Rows from block 2 of the audio encoder of a small encoder-decoder audio transcriber, named by matrix and row number. Rows with one number belong to one neuron. Each number is 128 + 32 x the weight over its row's rms, rounded and kept within 0 to 255. All counts start at 0. Numbers have three digits each.
Before each neuron's rows are labels from the 100 clips, of 14848, where the neuron reaches its largest size: "top examples" is what is common among them. Only what is clearly more common there than usual is listed. The data: Morse code for random letters and digits, with fading, noise and interfering tones. In brackets: how many of the 100, against the usual share in percent.
# gate: MLP gate (encoder.blocks.2.mlp.gate.weight, 320x160), inputs 0-159
# fc1: MLP up (encoder.blocks.2.mlp.fc1.weight, 320x160), inputs 0-159
# fc2: MLP down (encoder.blocks.2.mlp.fc2.weight, 160x320, transposed), outputs 0-159

top examples: speed: slow (65 vs 33.2)
gate.272:136088116080107141180162127090154111138113116148140143164179191120074144126162156117080114085094100154102135186111192076098126128108128100121111181128100155122136172103149168097072156165156120117177180150164161099116126114171077036181149108101138151135170129072071170122107106121065162061112124135131098092081122125134172131093095171089152086136086110096155095135160139165140122129084131107129119133104107158186095107120122071128176159125177117103091111137068113153180115078100133
fc1.272:170109177122102167120120067123079130140131077163185135162113167067157135110136144178185105132129180201125150070151152114067130190163124107102138126075169145095094131173139159167086156074141102115161140064158086081109090151186120098108151074116179106153150156139131103132097112137136143154152108145135107112152106115048174131068164138123153110126086062150171140088150115156145092095112087135116113065153154116092153126139130075146172093117100146106147122195158161155134100123136110
fc2.272:120146131131124092177094054065116120169166213118147136119127136124130076099118172156087162151143113160116154106124143093066165204168131121099152115104129176103150103149165121149172088062099140130106056144125138146155131119167118177103083202165152141135108121157151117169108147081144103101127105077090152149199167151068131134075090132160120114118118136113122100143167117167115076077125141111132189119129132137089166181128147119134088128093106159159205132157191106138113079150169138

top examples: speed: slow (98 vs 33.2)
gate.233:097109130098119180124163125220176110093143154095177111082158106098147105101115150065152067117124164138090064163144086110098138111117138086193116119107093082103144098106169140134149101149182145152141121146095129060133120096095091138077122177123080153138138102132105120121148124136094176134145187107102069208184136125086143165139119166098092116095153089106099120162055112094095105159122100121137129096148168164105168142169184132145129122169141151128090151118122129150196113195109074
fc1.233:149106143145088178113162123131154120133146164090152156155151139123101137120125188117126090129098114151119136152110124122111111156167126065078123098155200074110177148119184131146212164105069133169149138062102105164166086159135102103086188076116114097090119142136122131147221100159165111128167143147106132136135187030142143157088105095086119084160134088086103106133128076159149137143161193168142087109152156181135123124125117133137095128122174110087160117149165080075123117177099095
fc2.233:117161148161159069053139130159102107167131037103104080164127170134104152116115128051072144120172159116119060128134147124184135155141108161152117129128149133085110156160119103083085104161119101089081171174126110104075163156157143124137102111107206128133137130154143138114135141143113097081107109115217149136131060152135136091144201088129103176144098105141179150106115166136113149120151138126092147188104132148123077111163068104137127160155045103075097080167143105106139114145124107

top examples: speed: fast (64 vs 33.1)
gate.97:098101121159139160135151108174142167099168140136064146118132118148133096179126112159089154144135126102175082129135113168180109103146120182114148131093158107106127128062158188122188125110083040122149160090094125133156147125156148217162171134098118144108174122084134100094185140150083088173135092132146084114157110150152149111127086106149072123120108122109167142168126104120111154136131055174127123139097138159190137119129082125047130251112101111103123101132168072133135107154154122
fc1.97:117147103129147075077133112166181176181121171103110132134104097184105114079107201144148147136153198087134077102124127189102186143093085138167187159080156144089081121086137101131110108202087177187106110179129110152116108077164170131163106098143106110127084162096078152106153107048101083167110157119107140097133128119153154147116130155159108157063145139117141080119094119114136140132104067134146143134108110148172107129101124148068133132117109144187184164073141137135114100080140126
fc2.97:152139172052100148144129147109109094083126123132125100118119125100114156110120139110141099188175135156110189144075166092119137081106166102073055128141086122124104144163141115164139141123160150158073113182137171050110149064072102075129104079167190122101116131141164129126126108141180179145181101108120168157093123118076119093129152129130132117107171126139092095100181090090095109143109202121126073127077147112103189111122138130176112132152116111089132111138158056102107192134105197

top examples: speed: medium (68 vs 33.7)
gate.132:133106155154198151128165087120053103103110154165090104152105117136121101179058194119145059095153151153099108133092111108099147119082054137088145105126163162086129089114103130135163177107166102125103051147082158134085147151187121107114131127169116098136094152105161130138114116092119100118130153175147143136122138120135178167112087205068075089107092122122096175079125095184116165105117136133111108125190117127148081134161099175153129119198134100080181126151172130151182148120145139
fc1.132:074138154150152152106087111142121089169110169148075167161151110107127146192151151082119130082168137090141110126142153071093117153119083135145134137170178128150124091120091114070114159145154114149118081140067133111126096069150164115165084142146143129131126151129165134130223161151113091091094192127161103177115138128052150112106117104058138130076081118121144195111148077145078158098147193178123113099145108175157049128143121104138125100105137046103138150174098141129087124162137103
fc2.132:118123076172059098103136167115147144109085123071140073106141098138095116151131179146055156106122132176153155179178132122092152131098119073118126122135090152178123146089103217131153118133112156167154142145179121131134115177081152135161145151100114103135147084082084080076143143063148115152100142116035119123087155062078134086149130112159186136119133115161146154112121165161138112188146106100142105158154127117091193109111159176092139144123157146162178058119071163105105126113121139

top examples: speed: fast (60 vs 33.1); pink noise (55 vs 20.7); reverberation (46 vs 14.9)
gate.284:152127181108155076183153153152145065106114145169156098091118097182101082110150145158118200124105063127187148111100134158156094106127134142109124101178151088111099156159118112144129134171165125146078110142168084139147148128148172115150180136069098172191061147098109089214173083152067093130160104114099138124118124076162114179105127068105151085111078159129139081151132171107174093114159139111134124117120127163140141138118138098174109085135140188138136112086156096122053105134156152
fc1.284:153105139146143112167139181198103116122113123120147120139080098162161149146133122131163176164125079135175175154107156122146194178092151126111116089120129121099095139145101110123155044106138117154101145179180126154050156146151079133138132154084154139125143084127104120180178090082094112178152099144117087105083083092116098198145142074098156149130135089086112116184136116122209088118140113084149122162179163180136142135110100176156113130065104139119135104083139127049109194129132161
fc2.284:141045096113059091162088127197148136134090119171109147133183117092111104162118126160118138133107148176154081069180124131154169133095147128157128150152123141160171159130135157137108162143122147146165070140139084146137143104138093167123204085087066113059121110120136142115127079183120117093148141162162142158110083098136122150116108075060063140155136134159157146062084103090128082157071126101150103134097144125098130154114105089057109096121109085172161072130171129127152115187108089

top examples: pink noise (45 vs 20.7)
gate.119:115088161118189140133148114136134083116169132101060119105162095168187077127080100155099095150130078134167121147119191051127165147149096189116084141185110137106054123114128092155109105125104101137119127125141120095146131138050094193178134157107115189119088124162148132150113117121168108090193085090081120172136112097173143125125103117053119140113115183112128125107196188082171104089151091079129080153168162120141085107156130135133120103097153090124083111121152159115127141151117171
fc1.119:129076100102146121111084090164167138142137147167129133193097136173075136119094134157119100125136114124202132079123167100100120167148117129149143116075137173107083111154161129147167122171170120087124133131098152110165094061092176116111070152100158206128118158129190164165181146105125138154127098115170143139108139134155116106144100140120158169188103151159132085078149112138196088150115146080140129112185180140130163149108101167172141100158035058167093175143160115124091130156096075
fc2.119:157080107149119142192124131156079115140097142132104158171133118077206126108128149193120104106143108193094150104146110089151116141121121164141130088104128127160124123143136096176152060157078166134145077166108135133140109152161162105099137164084145087111156147047133136064126099144123133101095086143180150172159182112085106152094131106103140110179055130112182129148108039126117135129124167150113126138096137151123079127120157158114120093198089146119144107101187140093101150236099096

top examples: reverberation (42 vs 14.9)
gate.178:130112107133155137079124167064158112117104059134138146158175123115090116118085157094166078108188153100143116159144171088142120123152143087133176160175197162072098105110118144105117158104085168088134109171111209156141161102126134094092084099138146118163106144115052119141156152144146146126112143088100127163122131121124100157158122155177133098140124094135160119174103176131202113130073129117082097104180067156116191115127151137135074152113170122075100054159116140178103086194114161
fc1.178:159084088132086112063158066144078087176175128106097078141087165166120105135198170151106149078162103125123176136123123139127133191182213119151111092117077131091086119078127155105123125142074129148126114127099104102056159133156076120128100158107124118135109100138126139154149170136143150124158142114179115142137114117131163100116168101162133109139042151138153156188162124115098179076128167150126203114124207119172078085109115082111137110095151160154105094136135116114142155074096156
fc2.178:178135138151120121151121161082110145096121088147123173101119048109135090115157103125171112173141124141118119204107134135091094096092119135087161159094147143132086172120143125068172168112117158208179125212132141173151153089087130128084128080163125150142076167130135134181134099116128129143190186103140097115093092091177151134073151131153140117198135129090116126113128145163183143136155131147091135085122093124093113157117120165111086098056062091115222118151124141145160105104168142

top examples: speed: slow (86 vs 33.2); fading (68 vs 30.3); reverberation (38 vs 14.9)
gate.24:116094152164150111106097101084144197098118080119107187158109191118110075096112101144151148168133177133117144143184137185175099117115050113123128187108186116142140164117198145109149138157145090131125198164133153121088175152065118163147191081125064089170143143141128094171119108175088128122157119131179116094100115148106178175151137069136138095136140108133151165118063078100128096114154064134096167180169102124116077092133095130159141143164116112148143142121176113102147099119115151
fc1.24:176198078163116142135144113182085167158111120144167168112133118199108128127093127158079112112142155125135098165114152146095114133162142076176131124127176120146144122140095085156144075070160150137153085148043173092113093145159097171209087167139130121119130207108134139133130131104119117166117113079168080125177122081081128158130149178146106123101075122074110087147147129120123155129107176138176162101188060184161137124086145137134145176107109096161117085164147127144117108095092181
fc2.24:149093139114144167140068118090109077120136113110117093115094066109144152112170092096148188149142147157113129069178170145088125135129189145154170089085118148139151154124100120075136163173119106118110118141169150189110094128115119145026159092117133091137174117155131141146139102134161182135230091136110142100101141135110089194133126117131117141150166191172144182101108121127101105112147109116164115152166183180068137191149149090083139083173168099140094180108135102136140189148143141

top examples: reverberation (84 vs 14.9); fading (74 vs 30.3)
gate.154:136130097124076098090143152100143148112145082158115148113120123129114106061095089123181098171154117146167085129107096131129156115097105123122102158214176083129093159062118181150108150152153118113105087139134108164151176176125161166106136130150126129134154039123132123155118110150094132090169132178138159134146081214171109187145116099136189135165192170116137103147147108058083103162103051127095164159107150149138114096109103116157094151111130091132104209113143180078131107116097171
fc1.154:096176107191162087194130105129122111160091146079141132137127127105149103166100093112107085074141126126155122142119142056162071146129081136129116091165190123158123040139131116079130179096152112140076164141138144135081115174092184112158158142074123140136150153079103155144103116109106060136140175153096122095147112169159167104143068077128134189113100111194156145131130089174197104088174120141143101154165138073121129126102203127104130108074134122108157154066089107123107133131154138
fc2.154:177120132147147165169149111181110154149090204090149074136126142119169192163140088159118159187121098110097142142121111088140097152098098166157151047081179104087127039157172064191129147128106097055114170111090127078109118182094088052113110128103117150108109144081154183123111174114153076101157134143094151112161156144127181130105140114077106151082087116115159110094125073127166114144157133142169104126144123141150164098144144118081112164095125126107144102094115103124076115140130142

top examples: reverberation (92 vs 14.9)
gate.172:123180113178127055151187077174156127116139147119141045163148162135168145150146084105135132147106103152133147079110114135138147077148135123184134094090099136188205167115170121059125190190128143121203137103122028135117180110110118155078137157168121161132155141106152098138106156105111164103149143157124105109148141163164141115048132077123130137144125149109082058161137169128182130114156118103101151086100167113149113114075110112114153096078157120130177109122176133150120138115126161
fc1.172:152130168142081137082184128136124118111146187132083135159169090176124088117068138096112149149111142133140168094096156101152198139151139126149118124136124097127139125111151129152148147125122081100153124086090161095144085122130172149215057166211142165137193163102184202111123095115168189105064051151106131110081138166106081150112113153081162117154153087148097124121150124125087120097154162096131089145119126132131154171144075162107122094095122170123167128087120096102134138121142042
fc2.172:107103110122156131128079147137116088140176079106152146065061128153128068154163092115185126103125038113119086137100138099097102140142114106157136183089180162072128121138130145160075101145128100118106196201156166178147105137131101145103157110105125143141124155164086153137117175076161129188151189102190170220121142125129152137111142148152141116148138135120086091074101098146129150172130154151114136172116127155132140153124204083149079136134122120110085175136114095103098055144084144

top examples: fading (82 vs 30.3); speed: medium (61 vs 33.7)
gate.308:095107076142150130145040091130160027163153159133167146138114077111143107098106068075147127098116108114110147171109089167130067128130116141146199127141151127113156118126160136140131167119179119098098112131154166166150126109149156188119163127180181089064183149131194136135175173113150125121137133169146122135155115105149098082116088118070173120136046120136131086122115080171164072132104058161086102114116140086144152143156178165094157108155078096175137132125132102130107124121117171
fc1.308:162165150129117079124161157076133139162125191044155116163091156142121149172186096095163132118080134090123147167153175123133167164116096091097156123078058162209097137099073145182129152134092078160153090112059106082076143097083107108172117128059142146101143120119090133110104071106128131127102148076141099094159145154112139196128144169120130098156159104121093157127146132139142106152173172178144157089198121151122116106094120102121105157140159110097060118131145164134146099114162156
fc2.308:103079119089155143160116124149079079105085120179174192076111133186167115127107190117095107112164110128141168142147119121103182112127070087161118084158068089130190135183162170062123154139132118173099160131154138140146121161148145091146076100125169079187089193149163131102119110158132114120078140114159093124154106157103115083120135094129142066092144126102154136207152181106100106108177104143155117180158134200130124138132117178117171083096103125116124134128113172138138197118108155

top examples: fading (70 vs 30.3); reverberation (43 vs 14.9)
gate.104:097014088143129165131167113120133141103183102169114055096155141142123146098150187092116087121147132128138120096136096106098096145109136106114136136143089126093133184103112157126119102130131028133089165124105137056173064146139200145121171160165170126186042147146111114116114140144120142126144183112097151145149091130204112089102121119107119106114132145118165103115077158170183118135166157116181157102143095152085157087168123173161147163093080132149131132101122128153149074160140152
fc1.104:173117068084117119125151165098104090138144092093148121127115120156099112063167157122142135084092182135141145091122156086093094152108108097183144130147123122123125150120159137142183145206124112129081164116162141100149106126158111139128143124123157226093121124210112097116122134086110201143031153181171163080102131157162086163168108149124125072135080175110149125077101121118134162149133141143112110107099138134099179147063137146115168130168134161117167129059148179186114121151168083
fc2.104:135135083144151113100072130117148175170105108059144117115075165128137162180152116134091134076117174143163122094125065199180109155136189146070151122133103131127068138090140086207133141157137129069129082132154146166170134090081135151156138114168151139168131142197110098120098121157090134132158135040093121143093100096104144104135123108171159177131110131109144149141139115161116094108147167075149128095114147053104169127084096114091095167064092151162152143123101088094175135115106076

top examples: speed: fast (91 vs 33.1)
gate.125:083111159149202139133115093139089079121145147114165100142106162083105087118132126155183176136110105132102110119117122107108105123099169112117125071048098178164082101155115097061166109193098119131151128139110094100126160108134129191167110161146158104092155092218109128079162102118225151157104148138145128142088121136118195165160124119124140139194114108083067128113155118122131128161125092134160095149164107179095127115124134129154149127134190107170186112123066086139082174110080111
fc1.125:167133141224110108111140093146130134098140134172130149112149154150140156148122168144122143159096113116186148100086119153159135150173096133176102192049095167122109139093142091140152087137122141166114140126135104160114152146149119159118130167184118109150123084168125173111162081146162153103075157093175128103080106131142098075121111103084136046112129107129100191117115120139096155101090154148196146067163163105076088113173133057107073143158106142033139175156139164104109107077124112
fc2.125:154155085097128128140138119138121132110143187102118134116108126139172174177098187071124114140165149092128158133152096146126172110150108113140072127099164103058073126130100111126141165131143124089087110199074129190130131114128096093118076116123111150125067170106107172159179093147108150178095075113122084137101068084183105131141101154165137140125114040105184131093145148140118078136123173144129140116133124155094171097192161098084163092152105091117098182076098188128050125147131162

top examples: reverberation (87 vs 14.9)
gate.10:196140173084096100156152129081111137172193052127121202101109135130090169144148171139153122151150164134113194142104120141119145143143088087070132108096130120130073110102136184136128140123077122104139185139140144141088091108145099146114152119146130096084168089139135107141089120083127187138145194191161124166116107119184106073123099125086131094147118150141088076202141132145102156168123103120137113138115095167071167108102088133144110128037071108174157141114119120073161138139090073
fc1.10:123135159116156111095136112129158162168137100132115146111167073126088151096153186134149137104200068111161117112134175146164181139109134128041075119075172104066134141139149190087114165150122060135132129084121130119102107111123147111119153118094149116151129086186082127121101124116139141155061166194115146127120017136131132116143102155128046124128141110135113124149123212147123135082161051114101175136126104170132164058105142099126113148062141114141088155126103109094150167118111117
fc2.10:152159106165143098085112058162118071131092124102180142164155138137127138113111086137124110107101137106011127181068128093178086111116139163096123158086146171144097147112136083073156133152191128197150105141086176128154152209104138128057094159130162188178100128185104131146124114126133152137137117118113126175172162140146129179124119102087121171169122104103153153072054125088193112137134147130177137121191112117137121131121187137131163145080123131120127099124140147125159102089114134

top examples: pink noise (45 vs 20.7); reverberation (41 vs 14.9)
gate.142:157125139115160098127091226097209097113123162139111103145082091113142113139126110117130119114127095092122198079181147080119145066123102124125096157110177146139147135161163143109136181112151145142139190062084164122143112160146106119077134156099156157193164094142151104111113147090075130172149136127141153107158118151115216198124127140152112111144251094108150080133113090158089115125137072130086157150109158105143087148105120114145121173122117171131124105101181127117172106137097172
fc1.142:154125172100162093101124130147168149110121150127208106153096157072147120195083126142125124124207119118079189104142137059179122169117176105098084143080181104141164104144161142105175137151122078101130178111096137154095136149160119095118130153163091111128144164128191121094188108217141115185156114104170123099083093132071144201174120157084123132115200128101114095129119142124059122141157078103128160149131142120127091143131108158141131103115141186083164157106091139167123150101127148
fc2.142:144118146176089122131123123089152139099095120050110131134158135181085148095136118157144161123123156087120120118140165092136134159152110117153129134148152119161107151098159158134092096136091170119177127100144169067207045134114137159132097106110165047147127088152095162121169138061105199103188120149106127165169149121133138153082141135195105076160120099129142113146144113175184119107119107140142096057093122137183123069084127166105158116109125093113156128116152036077108081179168119

top examples: speed: fast (92 vs 33.1)
gate.265:157152127129155161116142101158152099168132132140162131110157170122132212084078135148203106139087140115135113137151096099101160141172153109155136103092131121121091119071092074146107134115162136121159125162095136165092101086081071099124104065089183110126141105162116142161093088099078166116116152175130218140148076165224043075145112111185132152178118115131126124119106147099091160160087119135126100135141109095112126070160084092120087123135158084171128105102118113097136158107096071
fc1.265:098144077106115150116118156112112134148084060136164139080154089136150072139171085116167150103147099167121091086077155107151095118080112165106131202076103163100144068145165132153141136119167119127143113054168109129133140160075129135166169166090145113127165118142127102147136158127148145118117103144125142123095108141125112086168147097066133139143110107126124074070119149138162124128060064124128154116037154180169106132141133151106192226167153094073138154128051123145080138102146103
fc2.265:093108133134107153148196065183134125149157147127092140154171163116173158140135081148150125093152140144132137156118086131148115098126150157164139139143164098156123083100144075077155146122156156086104133120066127116091112075159087150098063098209163113079061164110054140128119074122103098115172118095095140144137160134152103161107166150116144111192123130139113141092105130184081136148158168107126120126102118108090086099059094114095107033131083146197125146157160100169091125173134170

top examples: speed: medium (69 vs 33.7); pink noise (43 vs 20.7)
gate.275:174058139158136163120144113121144095068151191134074064136061152146132147072092121185119068110104193110153106165105111159109146136152096129106147148116151077145091122107125145124117105115123174142144188106179146191183151098124147112137116118119167111161092149139112197114159115128125112074139132089072127143120115152138107121172142134098167142174160122165131183173110134167145205085109137110156154126133132110098105049118124141116106076120191111112091159223185109108148163127122158
fc1.275:173135153126061179093150141154142135126115113153147094131149069100147167138108180141092136116109174165080133164114120138157085138185144122129182092095089096123118129110140115065081121116130161128179117096160162153130095077111089084122168105136143191190158097100125164145155115103140144152080161139142155224088199096126168161122146141114124108148126106121141207127137120076138184128115082095127131086159120094164090131131170065100145112156156109069054120160182084136108093156114156
fc2.275:111094165130103093133117172120132083102116130059172086107140130123169140167166132073127161139133077073162128090194110155095088045073170113118100106053112132154164089139124085164182119135148109165093126081144130095106140099141079122168088140164146129146128094177087180151069119182159126190163149113107113129110137125149185128172149167130121137073152168114117105095146150107143092151180108140133105185133132139141105175166118114140106180053070114145170086142164166148104119142156110

top examples: pink noise (44 vs 20.7)
gate.174:176121130131139111129117120111149133117142126071108071150170113140207157135090175077143119151107095161109148095161099088096114117111092162101104163124128146155134145066154062066077091131106121147138117108182090158155143135171087135161151076147142129111119161110116095092127112119154145183211147079085135111161104085149147160179131172139057199151121101167145142089131142120173109159087151072088113103142182161081102079144143190183133115096082118099130135112137085111140169152072164
fc1.174:114124071162113140176099142080106159086095102091183132139114128110098119119138139161097154065119124116123153132148139093114091125129162103112069164147156119083075132104136169117145114169178102121120084110118142131153156122079099162116218058189168171116176085106119149128107156065150089108119153132151159148120140133108139077159108137114138171115168080091116149117128103156133140120149103164089121142180088184088117116159209141134085122141132117050141188108108033125206100157110112
fc2.174:064109118133146134139105126110157165130159138163110102127102066090106158133128117146135141110097131114084040164092160106106099107200133158155115158108121178153138162145105104078158115080153098133122149127151151091126169142132096154161183146175157171132166149115116127155195075065191151165083159148152161122164088112103119103152183164162127098119082092122195195150140110107083147178197117114113106121100092184054178174132133161134097131074160124103100147146166142103157093107146136

top examples: speed: slow (64 vs 33.2)
gate.49:155152153129133110153135088128141177125125128160108139162152151106180119150076135096143140153142166067144125152167164120108149109147129040155173157156126117084132110091157107128138138109142148102167103147104107062133060091183159162147180168131071089139099194089085127129172181105097111093098135121136086102126109122161169136105101105110104045176127160058106162123034129182098181141120099170178150121126149090180116150115115136150114065131115182202127101116143110103108160122128120
fc1.49:113115152114122114174126064108167175132132135166123139165161166088144117139133118105133142164149125109117095118136162161095101077102073106172141086111127091104240136098120188156102133125112150113125134161115109107157133172134169171169203134147110129119144054147137123125168128088165145094150162180156087113146166103076173143087088072119104105182150175112148143126062146172067116178136071146170110117141130071140102103141073134154050114142120158143135163084155093149175097130084119
fc2.49:111141101108119113090197148140092146109092113090109109128093135141164170027191129113060114062129130160130128125163146118141158183108142104108131194106120101163148121177165120110094158122180128119101074110162132156072142114067092098114124182120151130168184155150171153120050169092154143146130213098117102157134160165095101115122150144140152165146119137153175086105146090102156149114151228149160170172081132134117074167123190130122134141129171137125108132142099140121119127164139100

top examples: speed: fast (94 vs 33.1); quiet level (58 vs 28.4)
gate.16:090078096098158111133197134181080150122087097128109161074133133191103163108131117071104092137179123187202094136096114088170110145147161148141095132083132100175058103150141068181144118150192138119093111158068098147166185084129103116136111089095127168154141086184195145113158115131170150118132089122156063136074143078106150132143115133121158148089131090130135096220120132130144101160099105133129102114127124124119116061138141158101136172099159183102125087149155130143105148130145142
fc1.16:099015087100151112170128176135121135147183147120147128139138082144146127150161171099138147112162155169167065147164080176119114143171081160162162167096114193176165119100088155119091113124103082065174160122133129150117098136079192151119117164158109132074139078144111150161087148176082143168099147161161132095124074139143106126152155142094125150127124097104079099176140125078136099134153086114099097084078130123098135142129162085164130178093191159081139088172144125135110136162149167
fc2.16:153105120161085120170144094119161071145190159121130118179104083124144152207142127174102118175099111127088074114160139144170148094077104177112156185093154178151097127180139144101141123099164110095164136105161148112094115128115091165104131188167076096118156123072117141160075162069102105155144133092141118087128119088113131135129144138157121134111117184115194070143163117121146122109169168155133160110045140135106090195133115068099104098103183153097159110129195134167098068146127108

top examples: speed: slow (89 vs 33.2)
gate.211:107115141100154155088138139097081113123118093111166136121160153168138151151143126095128169111160153207108174092076129113144131112140098152145112078132119114103174148106099104142084109124111075106115105163088105089122129108125144134073163150133144138168153120121111110130114108109157155129126144175139086123145061135077106086142138125138135141075166138128099152075199120119225115118092063165122153153149096022091174166173182100118102162085151075112099134180135115118070149137162230
fc1.211:154168095138140101112097154149108119126138131115117182090145115114110159104147117087076169143152129085133067135067112127086127168117068153115182106130163154173141123080150163120046142125108150048091116135169175184129165128126146105058085141128134120108123092086123156141120084112090156149116105119084122137095139191133156095140169146137190113170121081125121103151193135153127138123095080064161151158124060136152127116118180121148186167131165092154130087155092157141071113211147074
fc2.211:179146125076166112151152108151172144122170116149051087115127168131109081167153106133131122129076131126157206116105124092132154156164076083164133157113123115118083104132178113147110111153089150083130112085105132115142096076053152121116145134183187104107180153136136103107183209128081135121149087082140110153130161116132032124146098106181133124146163081097097146119171122165131072160156124156117136139126105103109164093073176088094122141175120120145105148035121106084168130133114143

top examples: speed: fast (97 vs 33.1); quiet level (74 vs 28.4)
gate.82:170103153186119122078158134105094123105090187129107183116135145123118117117080129089160129122168159116112091137177067103151159145140122088149145154156140208159124134133098074185180149118151163090110064137171106125167118137147190157214153084179099138146093057114122112154124166084141165104109124106109129132154148138176137097101150165112145093145068149136133162120146108105054145115147097138130179118119140075118125165056073110156126092197175128128115159100151150106165177086153151
fc1.82:120122089119125097159124138127133127086114100168044130099137126110115114179064143077121094156150148162073108144146150146144140196119165115139145116117144130061147149176168160138135101085137081121133149141140131173204056104166162143102078074188084184112083089122191098135119103150097109149158144103119105106077057136120141099170144118168106093112103076132149152129152133130118152087145082081141153078108129052121103117142114115151126107153198203108090128134152145111207148114134118
fc2.82:195159139120115134106116080174084092072088133141129149092131189097078144121135135218111077127152137147159109116126096108141156096106146120077175132134181137133169071115115066094094109195150134119198102155109121141104104142136162128141186115171108158128152120102128104078076124079210154078132166181139091123165108080163140120111186100122073145150149164144150085113096116113084114090113129145171174100091148130115113158192123127088070142138126077148143182114101150146121093164134133

top examples: speed: slow (85 vs 33.2); quiet level (67 vs 28.4)
gate.249:144093129173161136122099179158163153156144096085126198133142131123101100092115130131087146109135092108143113125178117166111148162172093068076117119194066109114103148175138165090136079160041184114085114136116125150086079160084091081105119166104066162128108176102122106105172089127142091094126107108181071166083164133060141160114172112138142128159106146111099154179128150136134096061161152153111116112152114180195127114133152130133135188127115134117148106086128170133110124137065178
fc1.249:147129094101111125126150137133115127121149101158141142154132072130100135098146071101104146090162134154126095085149158109143161080107121139075144126107191123146136108065141110144190149144133059162216149128120110080082196142119137160157127127127193124151105096123139128123130125132139159146133146097128181052100100175186108154134099151189109108087149129115102058114113126188133167146093124156116094175136143137092064196112116215195127130171183168115082116103168079113087153107159123
fc2.249:149090130175107130111124134133177125110177059150121087123125137109075149135146104080137130135099155156121175105113125146000088179107120137057140100148142168153105168128140143128092151148090138182129108129132104205169121148060134153112097139102097111153185117112123159086081134149109172082110087129130092148172135097102100151129160142120134105119172145141106166063125141172163055082103074167100210135137120116134158128137168097176084142153128120172084101072137118140161120106087134

top examples: speed: medium (66 vs 33.7); quiet level (58 vs 28.4); pink noise (43 vs 20.7)
gate.184:170127114141133146115099168107067143106088106127136125097128105150152153098122156119127092107133136142106182141114073075164172108156172176161133167184166099071166090137139130196086131096091144093121154155113083048094083150181125087134138123138162096145122088201169167111079152142115114093115051166092158153149174118143146105159084144152094185132094118150129178061100156204087149077125133155165089116130151086086176117104101190100113152147129130112119147136127142159131173098143116
fc1.184:118104182104154126114120057148138149086107095109122165083113091079136088137108138109150103147106148133099150156170113153100145120152096174099158146145211086081238127110108172158163134106099201150083169126148088071121130138192154106103163166139107089161099125161196127160150140153153120156172166117166133089095132162118164104132131116148054098128128169138133140113168156138083107071127148102124170148093084163161136176182100183117151126101107153083118130185140113127132074102157149
fc2.184:105130048073146139113139152136155122162155134119117096163179161156111122157110102144148166118050103143154066159111172161111081119092159141128171176143134148136141155091130116122129103133127119097184132136118125143117104155093162182172156168161141209098208158091127111107131117166065167135077135190138138105179157102185171175150068159147097142105112110148143135084082124124143120118043134162151118112156051138142090151206128097114109092134104069125156152131099098142097102145150147

top examples: speed: fast (77 vs 33.1); uneven keying (66 vs 40.6)
gate.319:112042075140135145111117179115121081104192080140156106122149134059088112169144119139134184126116103117169121095107105119159176119162115129126142163166082117163103087147056091148126163097094122120085112144091179140108172068127162135105159148121153179087156170098137173078118142099103109091111153151101102131158130113151107095127045156143119138119169133127144191227151060133111117176152170149177151115108154125104140124115166128074125162089164105095107104181157180117100119164109118
fc1.319:077183173147173187144158186115087073126134180115146176066124139140148128138115122170126146199128097181148079156140156111116138092123149156127119156138085088116181080108058152109157108175130147163061128105152102167141097109089141139176111093083163143160158153137139139140204134114144098101122091135138123178141125169170142100158152113116159120120050120131122136185112100143091124130079111121115136134094095093109103168098113148161007144136110159156090088113147154137146089083135102
fc2.319:146090065124157100120139136117142128085156026148112092113140090080117085160128142090140173136133183127181159139128110144204135170151154076158120158176123099152144126137100108104113153098119139173138174120143201134130143042121148130130170140135121117125085098094144137127109159148099114096153120124092130090110116162119148177145055131154162114116224118101176104175204164164134170183189133131162144075074153077112115104121180119161134142156126117110160112133089162123142108169160159

top examples: pink noise (76 vs 20.7); speed: fast (70 vs 33.1); reverberation (39 vs 14.9)
gate.91:147102112170128174135079101124181101152158143083139152098161121154117128143069116111143124145203162145157078145128149066143126126108153131151179160135130113181103152137143130186177096155217123152160084165086116115091166168140102106117121124168163101081124113154109095184090085153121143144149058124206096088112172139142136171132110039127148159094102110138081163104094117151137081130073184128101132154107161148197146108138097080120092091113082116120128106089116140065159116165138121
fc1.91:122131148126116132150112176138187089192102135076184149131111163100082109106138151126149109101191160114105114129112150102112116140147101151099171155075067109095078133153157102161123072093130132159192122159128190166111136141103087049178153109132115083130198120176164127079136168107158142112133119167182102100134142134082199145150107124121126167160148125162144074180146131087156178131104123064109153106160125158177175123108166156112096180153089133179093126093188167100112142124097092
fc2.91:081190135173152076118148135152097114102102102131164157185104135117116184150156146109132072117120137099159160087128172150144143079116100143134174098136180121110130172139178107177153084113049069100153157163165175133145220134155166152148122097164114182139207153056094115187126133142151137116095164106114125156100121157091135082173100116108086116136152139115123074128083139104153202092136147117121164137133181120111151099119123174082116100127115153105122167123159114207096133110088157